A small image embedding model, trained from scratch: norm layernorm.
Rows from block 3, named by matrix and row number. Rows with one number belong to one neuron. Each number is 128 + 24 x the weight over the matrix's rms, rounded and kept within 0 to 255. All counts start at 0. Numbers have three digits each.
# fc1: MLP up (model.blocks.3.mlp.fc1.weight, 384x128), inputs 0-63
# fc2: MLP down (model.blocks.3.mlp.fc2.weight, 128x384, transposed), outputs 0-63
fc1.141:093104166134122111121137098103113121131130120106104124126155106081149108106118124102148128126122143123142073113113112124116088134136133161153143142120084094179125133129112113063114126145127134
fc2.141:129148130098137138117098151121097138154130114090110128151121097112150091134134091127131168120130093128115137121126163132171109160132144139092127123170143122115114144098138148123154109125104130
fc1.142:152149108118129159199099133142133135140119164155125121147135093137099106136160100149106103166111152136091168098169137112152087159074093141155090147157161144132106100118111109128115118105149137
fc2.142:114148104104134128089171115034136127138129109166091142120144110128135092165141151166119103146139136094120115145104133115148086152126086061106137104066156144157164083103108083156123074150120157
fc1.143:152139095109108071122163131151149118165105147111114145116121108160136109115161165093120161089089119089126126125152135163135148123151135133125162114135151134130162137111139136124109118097095114
fc2.143:126151084162161155135129091119148138116143133130154145145111137104162154083150162154156173122095135141115138100074110106091131144104127128155102134135127117153125117120122138164083105117123116
fc1.144:166094155109110130110109100103095112089110114149125105135101125127116140118149132097118117135121100119171151147142154125145108138122154151099189125129145087114112138134131163108153147143179097
fc2.144:152146097154129128130125083093118101138097128100137144161166080102168120121161105127100159136112136159110118120123152068100140152162149129158106146135140123109101112152178117191096120116124149
fc1.145:143117116138106139118095123116121136116156139110138124130096105157122156178140115132162151112123128087117093149135140140129114120102142145155105131161085157128110148093123157128123106133113105
fc2.145:083125140172116108154119142069100131165146135131134131116147154101137108118106130119112137146089132127134112128119162106096134141119139103115152137146133103115133112164089127104110142144180110
fc1.146:122153136137138113134154095121135128136154119089095105148161130114131135107163123100152108132134100089154166149108136117138144086132082095111135155111073073147163138162145088120196142143137082
fc2.146:144101156173118162121145089141069126154110122178128161173120136125100138134053169090140115089101103080146144081107138098123119114144123147130098128151098142116140157141134122121134119194103104
fc1.147:149107123113153106114110175125136127131118117130148118115144119129118091120095129105185124107144140068137158125105137126132126155172140097079128158154161127129116145149098144082126111131129178
fc2.147:144172129154133125100100144124132161113132094155152111144141155152134135109148120149133118126136143169144086141111112167065144108111145114119154154133149138109096118154129105151095115142140108
fc1.148:097139151173150119125145150123154130099112136135142137129101100134173134124090095107108155118105129122117142129168155147132135171110123136096081105100143145131098152142134104117122130112128136
fc2.148:128150138130114129078111127111152142122155125148101137111130159129159149085124139128125099143126168093136120152139078103126142106124103162141137110167141136146110066116128115136143131132109124
fc1.149:187135131158094103108151130129121173139144099160131146132093153142126104104100133152147124140141127152087109104091152106160149171161137142108142130132084153104136130107107102098134150153124162
fc2.149:090135097149149130171175125136091116142090131119122139126159156124149117081103116105140088135121154129117102078166187136106136152176129067143130137146120150138171124126131115138121160140165070
fc1.150:114131192104140177146139089089134123130115103159166124146134130150103071060108141072127190141124107168144117127117129144115166177146072134147126118114135167152122146102110169097111071132167156
fc2.150:129178136181092119168120131145113140123163103123168121101119111105173115111103163100070148112163118132140072093107179172109058173100091156125130134162143096095092113152093080118122152158185078
fc1.151:119110149143105104123148124170152122118105139136081155114118154136135120104132116110105156134095101123082147126111132105118165144083098120129128157117086152128118109127139170090124132126132087
fc2.151:129152135120081121117120133124168139088147149086120167117118136120110147137132096108152105118094069164153139090124123133169081133140120110161173132144119154157100152119169133113131104140071124
fc1.152:162095135118115109139108128170153129147157130110139165095151119156060114153156106176146149109128131150092177099112100147111153130116133110137164133157095160116136132106117085112114122103135141
fc2.152:150130061120149093129118120140111097102102161123139115108105108114133093146137133148112102151111109114141155153145125133144178153129145104158154120138134125134085114111141132145147134108121155
fc1.153:093159098148077120156095143147136120120134107137136116140138107142134114134142134145125167136158138106117153133145119140140119126129139132095107156138125128110168119109121169083150087149141160
fc2.153:122100141158189138153087106111185136120128146138133141114111143102128156120147128113120167135136124142099170152119129135120104138129111127128124118136134158113168100140118111106148152139113125
fc1.154:139128146142119143134126134084163127139142085092099122098118126153063149122096132178123137163150124093123132132107104099125126104112160111148115131125131160177165137108139126076183119121147156
fc2.154:080124161111168099164141173119119171113151099128118073149125163134166135126124149149126120136195152147139104146098101129106164103106104120113136125139077119108145122122138111114136106150189104
fc1.155:155129134139141080145148118082117110109135138105123119126137136155123138157134121095100148160181108108127121102136130148089141146128137121161185122133166151132136122127122087129119111181109099
fc2.155:143098079143108136135125144126117111098127141097097088126129120114087135126137122095141096152108117124127145164091137151143148125131096161121087076170145059139113179162123127107093153101106114
fc1.156:162113173114107109117109167094121094133130142130099126131158106129124105116130102135101120146087168146134088120119106112117090118132139116126137164127139138097154146107121117105117122133123147
fc2.156:164115161114154122150124155148114142104115120118125105118177108118119120113149097090128117117132160100122115164144142158098143122132159123133089114130139111121102154140140137126126139131114149
fc1.157:127124161163109167110184137138088121192125148141122126116149131099102097139096126126125138144110116138091160124101121086135125121097130132158106131132119106120121129106147158122148146098182126
fc2.157:180157111126136091104119111153115122167128169104122149063132157111181101171183124131115142142139161134109127179128130104113141168167097126139106136092128150141135150131144114145128136135111131
fc1.158:104116151102144144132140100139158118157153154132135128111168118113148108114127123115164146148138122129087136146086125150117125121110129144150124159143084109133113111147125095077122135058124145
fc2.158:099135139080124117097117127103140099146102122118084130126153120110150138095140138138140120113115113125195142102141110124134103108143141173101152133130127128109125132107089121104192126113072145
fc1.159:098117137149099102117117138165144169106141127108109170152114122115092108111151132168112158177123151107126146093145103103148101132126115128094116133166117102186118100147108107087122136128105116
fc2.159:136088122150116167116114148117126134131136089140114098114122132106138140127091125112141102139129139138091167148127116165159144156127114151160073139131084139162123127101116113184148170100103117
fc1.160:148155085144145130116128095124142163137088123093132114123155116112132127118076181111139165141130156122173157114099125141163120149115155133112117114114129104163149111160133117169148080125128127
fc2.160:059135113119121155178090086123137125152141119150123142126137136118142115114113099109153127119139135108080168146156164107112146129106106134102149115121124116133108151132114134124143168131129132
fc1.161:147161117117148082146137146161117098123122122129126131146139101110153150133112103076151156161093117141181158150138147114145071107146156157120142153152157136125165170121157126142119139134116163
fc2.161:126146198144077166103137136122146149109129135131123126124142133126156109140094181119151141070113121133147185107114143120144169137074084125078147096108107136085102096139109104165136133146118124
fc1.162:088122135128121100128095124118130106174172118167138145065126123159121139135152137150140136168105127143086107128118103116110119148116142102098119103163159113136144129127116180098123138121128119
fc2.162:135121097087124146148096134073131132147100148115140121095123159087126123117124161111094137129140107092140116133128106129122091164158144164176132128132063088145122136138154138126137161098155188
fc1.163:117100124148127154131126140168154143128123139110180153100139105097113086132117162074168149117121122126096109150119058097152135152093150185142103146103110162139104165148159103164132135145118145
fc2.163:120172155134121148072107215104155111155103115178146116077150152110177123115097087094134096126078156129095134115126128180144092150105115136084168143126186106120133107093129142155115151148166134
fc1.164:139117110108160144107144149134139102125143158133115126113077142125110150102116131124191150140147132084134098150111106148180141117155175136107133116095125100158128116159151144103132139157122135
fc2.164:140118132148094175113063114110094115130102133159137124152133125114120167159144106106151128102139144168091146142175131122119156128120109130086117132148167106128146109125170139094117142133121111
fc1.165:120118144109127113091088123088149135145107118137139152135152112166114129152092179147115120125115130124131170126148084128136149129129184132133148102089110141131135145143146142124093118131118120
fc2.165:154151110093137124135133150107105116177127137127114155216138158110089148120126090112140140136116151167145119101118133131134133087155116122172185147142116129149091141136126143160111138135135139
fc1.166:151144093115062129147099142109141100156137135132158087165139152157132127149113158092140151152115139134110116092113053124129136112073146152161136120121096163126117109109154121136098133134148095
fc2.166:135116145160140126110145130165126133146127130105109113170162172123101125125112127099105179142117119112164165110099142169129135076144107172111161105110135103133135116130177124157104148137123117
fc1.167:136128151125120156118131119085144097136115115107118176111129106111147140153133105145088155136121105112164098161147150132128135128115108160135108114147091134118147102151150108128164103150130174
fc2.167:137156135096106127126124111087105136139116152136159131154112118134122150086139109096131139149065146138128158094156098105121125123116083136077111127124082110153154101138155138141130098126156133
fc1.168:143135146107135099108105115127185147113129091139100147147130079095164138139133125136132110149104112122113111119141140131126138128123142150128101108122127173139132109095162126154104126161118075
fc2.168:109154113177120127147115136115080116086117121145095151099093110175077122114163100126146147126150106101132169138101153103113121109165132114115134118124151130179133104140139124121106053087068135
fc1.169:119103116170129112118122058099119084112090145150113144132132154114109104108090174068156139119124154132108101149087136103128134148119163175128150159149159148151118101114099106123122104120135133
fc2.169:109137096065113159144112132156177178031125094133115148111134129139129091124148162139124134100113100117119187125146124152118122152137103141146064133106114102141097119130124159088147139160144116
fc1.170:128110119124141155169128118090122152150145133118148111122121145155102123104135181144119174160121140110127084164114149191131113085157143143125171140129136108116141148150140135079135125121120111
fc2.170:131158122101121141138161091154151131135151119155141126148117114111138118123095100115110132104140133143133176116126146121132157131134125126119099120129159154142162158130103093144102126121132129
fc1.171:143125094153097169110156117083144141153084150118117140132119158140126144128150133124113139106135113096146168126131075113108128123148074133101153119093079144144151155092127134140134159133109134
fc2.171:132175114096127115140110116182116106099132107128137137107167112125077136129160109123098168146139131108139124099149082136166138133134115158130141149101121104152141102115156133164119110124105137
fc1.172:121155068102105141119103081100149125096145141147134126159129113156147179159128118124145136116123099106167162145130127121143102135126105110128145130099159087086118139158119147161154092138130109
fc2.172:139114133173136087152146114140075113130099112107151091140117113123129148106155131140152150103140127147138138126131130120103127089120157137144108182147087131121109106106155126147161166079119146
fc1.173:118147094142084107145086166130138127134097149132142155097132160127139115148098105124118123101140124129110140110136078152159137114129164091107130154147162147101123091137135115125094157151104132
fc2.173:154074116106086143140114133120139105148132090117121118152146132100110109119122166121126146075121136134135116141129079121129113096121126127163098153129063120110119165111160118066205082117115166
fc1.174:139145134120073128131112143137183096135095144129125131117086129058160110156136174138157154153134124138135132105120091139119140133140141103118184166124138113110173144110169114126091090110119148
fc2.174:164078149139131135115121129126138098135150156127142097148169102082099129128064101130118140142121132159105137167152136172120113105113160162087124114171115152125171107151147132131114157142079091
fc1.175:141125122116117121137107113083113124164138098108120121160159137106104141102120134128124123150092149140150148165127081099100158131089077119134103106158136159099134109147161129140145134132134165
fc2.175:129173140114135134133099146108127170175164123152155149159098145187114094159118080075110103140128147137114133132159100103124077117158124166116127054100144126131094103120130120119136145148102102
fc1.176:102106093162130130105053154134085137115132089110129136082156150147146137137131103100147149102131127128117164160161159123113114105152123115133097128134142127100168143152128105123188120147160107
fc2.176:111135122105084104183133150128159135127153157105089173134133168140110096131131103143118086098110135128115145142103116143111116131122123114121135127132128163104142112166151157131125134115107136
fc1.177:132122109096124143183106184134122123137066086093168147154144119096141152149156125138113140158181149130148133137151139128130136109137129139134123101136136114126140127120121113118157120154146132
fc2.177:109116143094121125130142104132116148065140089087124136117114070159136130126157103140122149139144132103106133096134112099153079129148103122127123156130165138094114122163133127117164086126127125
fc1.178:122164124127122125158148153109104131108109126149168135113109109143154141119108125113103144102159110125124132131116114106140153149129121125147147102158143151131090161125123109115165131107125110
fc2.178:108151113120110097131161098113161090123133122089124123126103129126164104099148123117132074149121156138113095157141159082105111119116215118148109116152153141141175135111133126154104120139121137
fc1.179:139146125133144096150081120120140162165180125153116149068154111117109146129131086134093135122115057147084103128117122161148094084094159135141124126118095127159115150091110139132122098136117128
fc2.179:121114095104115113103152162121150183119114152148172132127095133097135115107161124141083108140120083149128161085134117148106185166145082105132186109118135116103104136155113121141161102138129147
fc1.180:145155124144163107128084144142143121144153111137138126109145147126159156146149107157098163126128064126123100152146114113125127107124140145145101093126130084121122147104158147106130090106132116
fc2.180:092120087108137167147117129114130123102167102091138148079086086132142143154152092147131094117144114076134148140123146109111170125120125173138128154142100133141085117126132118195165094130123109
fc1.181:110102145081150114139145140127126118117103145109130125123142140130122134101120130125138171118125110171146165143137126151090136134145144132111145109130139136110145126114144118114153149156129129
fc2.181:128116118132137115142143142113139100129159157138125123154117131151111126140124138151095133139124112130123119158141122126132144117164114099113155114131104124137126131119099087135126129076116140
fc1.182:122122107170076118104096138125122120102092102145152142100131149130126140115138131081125115139131141138096136144118129126084140177133189155154126119093167136117165158170181150094095112124113098
fc2.182:092075119132060124138147135070151130131133122155111126108118117114078130125132077148140159091128119115137082112127095141133120181144079106118117179097089119137162110130102157120126129138111129
fc1.183:061123145153144080116109066126113126141122130067087103099145125117112116130126141126104152147101125088107163120160108146169131111116158124119110092138109132053130130116135151153114133132147119
fc2.183:121164125178166117119137101133088113122102159129103115135148122120117128145113132106134123174117154153173103134124115130133143084157135090136132134087176130144151117111131084084107114141128143
fc1.184:148124134139127118104162098109155133120125141109113088117157075085149098160115093151126151120137094105144159125129138196123078117076083149082126129120117144103094116147113105143096127098122110
fc2.184:106179135105167127112146091148116114114123117096139154101107130188106164106116143092115124121148140129161126120099148182118126160145183124130105091139125062144104105104101130126168150137114087
fc1.185:146146127109123124119123124106134077154099158118133104103166127130111162136146135111135134159185124164139164151181124092126185134133159078135137166115120136151149144129163123123118085114095148
fc2.185:130149163153107161122095108138124083091152142110130140092167133090129143115107165140089132151108131094132165138120126136112130135102108161156150131125140122140080112121133092135139116165142067
fc1.186:152113119169100138119201113130165084130109115104114120117093127108062126093115132122135123117151133156072125127158140100132092111126131114104109128140125107124121130138114119135161140148160119
fc2.186:168116129138108113128086115167089164136125117117135092109155103099097155174151134114092148123178171090101079165147167095138115120129198120158104127134087101129132137129077098141100160151122123
fc1.187:149139123126140164157106157131124094118065130099161119091131175134124141156171134149126117149162125162135176093131150124131105133092131145106181176081103120120121144168140116113144149131122109
fc2.187:144129135112079140098128104129128157139126161146122173116135150111146097134116112118112114139138094161139129140138134118152067148145127073141127140133121112108109136097118190133144124112118126
fc1.188:140123161150089126148115147162102117099172092161109135130140109129169154164167109122139110111105188154112128139118175115109150104102117116127129147126149103129123132142143136124127140111127117
fc2.188:106122108141119145143141155112151121151111113116116152124158116145115152132156139122129149115130102141169109134091115131108135128123136144107120159104117147109134113127170149149157109113136109
fc1.189:150122112112111110130163048145141151115117185073139160127126121087144171087157135126181123168138115139098155127128118092160135131077148161104082108133135139184123131080138142134125134148129119
fc2.189:145127129142110124112127147159086109110123111122137131097161139114101137109147124144134103140097100118118139111129086171137178116139098123120121157094113160157140172095109117135205143100098109
fc1.190:144128108087140146131149104126151199130130079133132145120103102132096135124106123131141079128154098152121144141148160130148146083124117132162112148097157138143124117116090094109086101131130144
fc2.190:120084136170147102148142139112097177113104115136128176091124093157139098159171149146142114159127137150100113119159122154120115140092142137128096118116136144112114101133126091148152147103153114
fc1.191:124122083143147120119129091154155110147162136099105118109120112121127177119139124176169130147117127159118129156128144131108127133120111158139099163129175136161140137119168150136125135131110162
fc2.191:118112151118152144119138139128130168173151129102085167157142073113122083126150118151167118145130141111103171140083124117172122112168119111128090114094126120192105148097101149123228114081111166
fc1.192:145119139119127146118132151163122140102130150135124135148134149109101106117172144142084111113114128132137128121109119120122153156117114153140103133096092107101144145125164102127102121097128113
fc2.192:087150101105136119116138118133157139141096078140099129107112137137170155142169117149130109182114122173149137113145119150113132115130156120135163141087132139109109117119140158112128141151134135
fc1.193:137112116201146130119133140145130143103107153149165157138171103110132164127169083124185136153101170096179096100131120134088156136135159124122128100129152115059099125110134095125131131124092153
fc2.193:094148159126140181155158156145162092087131135133131077128133096141128135123122154108169146117181160097128119119121162160124104120121122131159172126156112154135104127159071147073117110097119166
fc1.194:140129118112125107153145099126115111103092133092131107150119125175102080131129124096121146195095098128121152148107134115128138142135149136133145113110115129129135111112146113167103141119158112
fc2.194:123099129121087124132125106126155129139126108106097169134099114098088138143139120111139178121118121150086174126093124150122181127164097148118114131101173131104121119106154133147109149138086145
fc1.195:173124143137161174142136124147094137137127114174157118115100149145140125136104125132166128125128125139178151106154118138098108118109135121086115137112146148117141100126116102140120145107136105
fc2.195:173140146108109120127161112145135161107106140128106114107132122159130092146153133128108108182096113133134093131160156127134168150138143134128104162154137102116130107153134086171131096096093128
fc1.196:095094137111093161161108097118127136136147110097136131108103145136153131138122144112102130150138149092124110101150127103116140143126139119129110121129165104088133135148168152127182175088120106
fc2.196:087147109095161144117119094145137104115098100086156126123187134090135122169120155174164126168095134152133132160161115137132127104122102123142122125121065156180104128106124147140074137134088084
fc1.197:165161112137087176149091152137146119126103146111141102119091139136151156153118148131122145143129150107144146148105095112111184127133094136134111086112130109136149127122130104115138200092082084
fc2.197:121147181117141135126131141148128127129116120107134087121143152132134129107145125083121161143127132133113140140152103151170144100117122131154164138126082161091139126111138118183154103131131130
fc1.198:137135169141122110114167137095125107169138163102176163125122188172099141147038121133139122108169169152127124160104136154082131160105119150153103163135110144143151160107120101088114056143134085
fc2.198:097113157108085119161137152108100179132135104123099133152096121186115100136134150123112109107125097127098100120151146111105096126114106115133101123173143136110116096120153119130119123186127118
fc1.199:131146129168101123128149120127147129136119111141076154138153142122096092128139153141107098129157115128148156124107140109147110094153103131124188101114165129108156155144129143152120092105130129
fc2.199:080135112118126113153116171135131125130122172131212170139104144109190112130111155078110180113114131117106151167123160132101126134129112113116156119144108139122107142123160117116116142112123175
fc1.200:137101131163154121108132136115135136125126133122164110089120124136140139170133142130138101092151159176118136109135129103136135138136116155137129145183160161098115065110093058105135124159120164
fc2.200:141139132146103157125108117126157152143148127121083111129113088133152106141133085124129138129132152090104076087106118122128108111141158139152089145116145130106124099112098136111137138069086085
fc1.201:149118151133132137126145155103134167122135118159088169143131131121101150147151116147102114094105098111130114127144166118143111092150150142108152173134136167127135093135141138132120129103162160
fc2.201:153128122125136137149134147112109136123156114143144107160126150134126126133086104109156107142104131112115141124121147113122138136129148119115091091086142140153135095109120107131100110136129129
fc1.202:129116092119154153165157153144146094147116150160129139133134092147126097090082106130109146143173090095157119130162090135093112179150143132122123121184135167157107123103105178121144101173096076
fc2.202:159109158136114105104116140134147116086158106124119110125098131128129106145100165143145129124104179163123117149117124095083140122108102136100117100155124154129107120111131129147113109148115129
fc1.203:105083097158143120176135100140154154171126098123123148131136117110136123137114139149173125121120106122124131113100122122117184153111167125137135124136172123128143133141138086115133155097119155
fc2.203:138157132156145206099153093105149117147120126134095110125138168157152137115134149118133116162129139101132165144138081145161142112130120159093160116100122113117131114174118172100100100150139119
fc1.204:067114142119131178141107109139145124138146137090157140157107132123129089144097131125114180144110123122168106165141092112102128124154113134096119127106137125128182123135077133120169127124103151
fc2.204:097092142070134117144079200113099141113104154157109103106136089101132085127118113072143147152153139115147126131174108109081114185091094137138177140129102093122103160123141152097086131189156094
fc1.205:172163139115117118129100103132146114121128090156114082147102134125159137127129156119123187122116159108168147140161123177149157130168129107167142180121108152108138156116144090110088094149108108
fc2.205:112167129145128113146180100142121155138108132150133140126091131138092142098113117134137158124155127133169134152152146150093141132104093137129164147127128124130122110149133133186101126092114127
fc1.206:131079132160166104075103086116132116094119129118161166144114055091111131142104107097157141112144115127166160156125090108122142127141112120128133147150104144148154091116100125117143155175160124
fc2.206:109154137125098123121152161142125141104162151112111068157147187113108168166148081174138146155090121109108157118099148106153144136101138170140129162101110103110136123145162149140131104099106102
fc1.207:053098105128099154127110115151120142126126176151179113097157151149115173102208143146154166132134108122108133127124145149155124096135140156144128157109166110124139127074162120132105159132142115
fc2.207:140170166130108117123135154154125155100110209145111155137165060121120158174078097110143111145152153110123143111109150146099153137102132140164124185090106153104158149114119134128160067139117130
fc1.208:108145130124166139147127101095101132095083120110106070122176168146106104162164116139106129130131177150059127147133126082170122130170134140142164180124175110130158108157120149157127135079126115
fc2.208:146098170138143123155136109110124119120151118116118149125124161137159131127121165119133113164102074125118136112136133148068143170134180114136143096095126112131136125142167101136083158124130128
fc1.209:149100122124167151115108133148129158141072164121132143156083142112131167112165143123110160155104121109135099119154128115147134076108126143143172119050123125124161109140170093081135111131096098
fc2.209:115131123128124124079171105190101068130095137105149159148164109146105113121099149165146163124113115143079108143140140115126119134098134118109132130128087135111140157118128166166112132151118104
fc1.210:139128115146149095123086132176129100127137119140163103117147134133127107115106137144130152174125161103139138141084095149131110102149105142137120152118150139131107155113114071130081118118123095
fc2.210:107114161145152163123153121126147184136123113151101132137163126141135128116160101122103128143145113118149141097137138140127160149078122096140126163100162104097144101117112155158130127154147195
fc1.211:136110147124128174089122124120099128140113148151095131148129127104133154130133104106101134127102140128154159155116111099104108072131148161156133196166164111131150158099140144150140103153126134
fc2.211:114145162129171126148107143098154136107086140122132161097100138106135131126131150100130142124123134139136151144093120151114147187134171196130083137151114122128179157125116111131121128109101162
fc1.212:117135107126132141198122162105154151130122119127168143138152120107133153123182107111157195135155113069142122157153122135080131143158145151099109100093103130097118109152103104121126136121125090
fc2.212:130100056137123142053127108134156138134129117124161135156111092133162128137069160160112147114133155112143107135139089137137112079133102156114204137129096164135125161083137148175157115136148107
fc1.213:127133126130137130155102131121104140152100115104109098133116115147140148098187103122087117126094166155114133138122121115152114098154108129128136092135116155111132088100083107098086129118113098
fc2.213:168130148138157148127141149112117138121143121182111143149159117106140098146139135145130121135156106090095110123118078150120139134153120116120122104076128079116129145080151123131148109102113112
fc1.214:143210151117095125121111166096126125101137129140140087130111132192138144113146164199128121134118148149151135115122105135135138102139135120105136122140131108140133166115072137129100118126088102
fc2.214:105102161129139138132152102139124126141166109133136084164115125145141157100118135094069119121180142109139093155126120140153147108136142097137160108115143118101134124109136117120071123100095136
fc1.215:120165163085062104116146139116173145138135098180129117146113134172125124119088158171149076111195142145165149115146107198070140164101122103128166159179162160167098106138133143108121123154140156
fc2.215:151131160109144119102155123136127112132101124135175028124054111093155126144049129185129077133135179139102108154137110149129111138136086143104140163124163175137100103109116123123043108071176140
fc1.216:116123166126136121126153123156078127105100096155143134118145090149127121137139142122127165142120122127110111125109110151104099106132118121141127098122117122155105135126122149140111120129097138
fc2.216:115161138164135124131121154146150107144125107140144134142157128145147131154144137111145137119120155119098126157114117157144120152142124132122119110091133113116154149124147094118140156140151145
fc1.217:130150105129117156117124123103132137164152096121156140157134102122133091175108154144123109124152112149097141126098143131169097160136129132154131158125127150171165161153106131133115116089131137
fc2.217:124104115132117083131175152203123102123113144124112140132133137122155147108150098148095124162136178117125110121122160129140074137128107098137125104147135107170114114126140124106118150129131116
fc1.218:143115157121130109094134142123149124137122105128120162132132137157098129118139111116167160147129137141153110104106123117145135132055097123138118113107130142105149150116134101136117134153129148
fc2.218:111143136157114084132147194159116143138110127158092104115105102142145132145112107119156169087120104164094120134101144115126115096149172101144091154109150133103100109149124115131151179139143120
fc1.219:131090148125092153154098124104149126134121123136109166083074138131124148149146130135136125159119127088130095151122145087113133124135145123106145120102169111166136068125143113145155161160136150
fc2.219:147144089135113119138121137134103129103108131111108136129133158110137122146149126135144113142144140119110109113124132118150092110124121126139114130121110113123120131137128138117128120135133135
fc1.220:139158159142139157109111158129130151138105130118093141125117113089147106102121111149130130139137122152144120106117178147107180121144186092122145104118122109130095101149168116134108103126091164
fc2.220:121110175140114115128117102101119093129133098142122133129151098150067110135100128111142116107155146086111134160152103123120106147140121131137112124177103143132131151169153121096094122139154080
fc1.221:152101151156137105114111138079099171174126114081150137111113158133082095135102084094130139159149102134133133160090108112122140139100165123139156091104101129112172118151149112140137142099162108
fc2.221:144122109152092118099101149151077118111116135118121137109134144116122117083101102158143135129110112143086146129107098138155130086127151124122130166135159103139109125125180130107133149127117149
fc1.222:124135113141149099113159127126137112167135151125118108092128111141115122117079114100124125125131102164170153163110115108116127110131125127146114170116134073098136151176115127167103079132141146
fc2.222:120120140133146144171110116083158213085150138107143113163116130166147086096129143096119144139155163108133107101092125118114123133092148135112111139122168078108115097140120152133107125136122133
fc1.223:142133093157107124140148132155131147124054168136167135183095085123146136107140115153090138072106096133138113135132125107144164134169126139148143124141140131106126081100123170150127091176139082
fc2.223:091113139160134118155151132137119157106167155129153083132089125118130107125118116158116136114137113135129129101131143130116108118142151131108102147132096155101150090108161122161123132125077146
fc1.224:136108122128139206133115141100127150065144101171055133105123134127158089187155109104105147144154138106150159151152109121131054127126149129100117132127122093113114112122113114143054096111133139
fc2.224:150093089101125115133137107085147117114112095124154092116147149130145144161140150130128107150115157119133083170115145128114154126148147116119136126170119090134106140154135180098136134134134155
fc1.225:122111145119109088140145121130132117156123157152129110117156135129147122139108129113114101137130130140093114156134103143121162104112168111128109154156123121113188148153149114132139156131141102
fc2.225:134136127121096123173120127131112131123131126147124146146126131105120162178122126155150157132099135151120097129139116123142128122102134102119174129121114103109082098135116142110181142140140113
fc1.226:135122098167117175145122139120147118081084112190117088188182142143103144111127167117126127114170160135111143133144158103110066162107149139135159121104118155101141124145125102095120089113108124
fc2.226:097155118103111086191091141115176119163124154108126138105102130172149095134087137109071133088119135162103175144136116142130151123132109093080160110125107138111096111089148130110160104136119138
fc1.227:123132141120140140117110150138120133116137130155143121156147134108111154140063100104133092156073140156132140151123129141099127099124136110144144103092118116134145120119082097122146070144142150
fc2.227:154071096113179111126168129110126129105117075133121132149103120143132124157116152161115133133101119146164112109137128107165110143130121135135137108138108133092150130132126130139104162111083151
fc1.228:117178171136120153085123135123141145131110188108116130122150135102171140152097153131137139166113154096134109109121145138132138133141154119136114120183068130122154127100128124107142102143149111
fc2.228:163132140147115121150128132139129151137139137158098151085114131101177130097157168122125121086135094101119141130150095096146121119101144094178089120152132162099118112125137157137147179112169168
fc1.229:106122156140116099136134057115129115120157115134162129088130088111103128165081158130110115124117115104112139094133129130127117142140149135130117100131144166134124114131113117137163146162075048
fc2.229:090140077120110131137115098123157112123133116153095120141139121151151170129154138191147150102119137122130100160177117102177134078139128140150161162153126128117101166071147102108139164083101110
fc1.230:151151148111149077157147092089098106139093084149172154095118159170099125121114119121158094138152105187158148150117135132139152123160109166181104099092165094115126154123107103175118135121109074
fc2.230:140162125166154083101101128142140138103154115125136108119155113143136128125136134107158157120094122086123124134120159136109113123138135112095129172113120088116134091141127113078088107139143141
fc1.231:168086136151136189068154122102123107102138139189116120134150118168136128132135130108088118132139097135134115119131150101118167155153152144127133121126136135134173108141096144140104109099154150
fc2.231:101129129109168081128137151151119118131092147083144105124121150112117103110097126132127108128129127135128088160096140116119098158116156132143085146110114121130109120120139117108152133103140129
fc1.232:089107129131107115117144133121092149094137106149135108144140093144102083128129145151103139118130113110149111119128134126134170120133134162122129153132123105155138103092157174132138122113135113
fc2.232:132160134134149123148115122108119130139098106097147127123089130103159143148105153136129128133116112111115118120110104069105119144131122164151164123113148142131145142122121115127113147130132131
fc1.233:104146110134137082124115093163126147128128105135129119141145101135142148159077136129089129156127140119109107117079085153155132126101138142143121090128128110110144149150129104159160131128123126
fc2.233:118128111140143104186134111128119152161119145108107074109141167119097168173154110112089168131108136106131183142154109127127117119091091143125060122139113129166123149116115150105138174141176151
fc1.234:171105125123191132110118143134115127095121114146125113150127109166164123107117107118134124101104177112105134142092066103143117130145084138093150142091093114123121157083120134100156115119117179
fc2.234:124167160098153100126170151099136121079126120141151123199163163105143166147141111101120103151139093115095162090106145168158126149150113093124129142127131120128158151128132140114076161163135094
fc1.235:093106146121138156100144174097125165095115128135135134095126143139096106123085137062071124126125083117101110119137134122098091142112145087131119097127127142113109084133143157139130120094128110
fc2.235:131093160138098095122121142137134122122130136138107121118127131109072140131117114140134142101146107136128123173119095091119137098126143146140140182134090134149156153108128121134141150158129111
fc1.236:136088144094124090086145157134165087129112154129109153115124124126106194117123141151132122094140138173110111132118145098115141122137134129138104113126107143087147120090151149133113105161150105
fc2.236:142144142119114099146107071136140142138107107140135128127121135078127099188154143125116138109137156118095126147167142144161103099117171099150091094152123111117115125131103069104134146154136160
fc1.237:130131128112098113160088115146103134128140119138128129138107101155157103116118133139095152112145141126116153118132128153123143084128130124146125129151128197114116145123163129139143091147133102
fc2.237:085134119138148122148142122149137159098137129138083110109142146151121097115136116106105162081157109147126106142131137113117114143133127113114095100151151143110158122143126131134130160139127091
fc1.238:155172152109095138120127106185153090120104112096179139162109135129146116135140120142127126127106114114105191084073091119144159088106099142140086099160105162128133157104145102135124143116209127
fc2.238:111117127144138141114120145202135126132128118125137118108137114163154111149176110102132130122144114129141129140140089137151152131140154134122158114129168160131120172097154144133103126150096072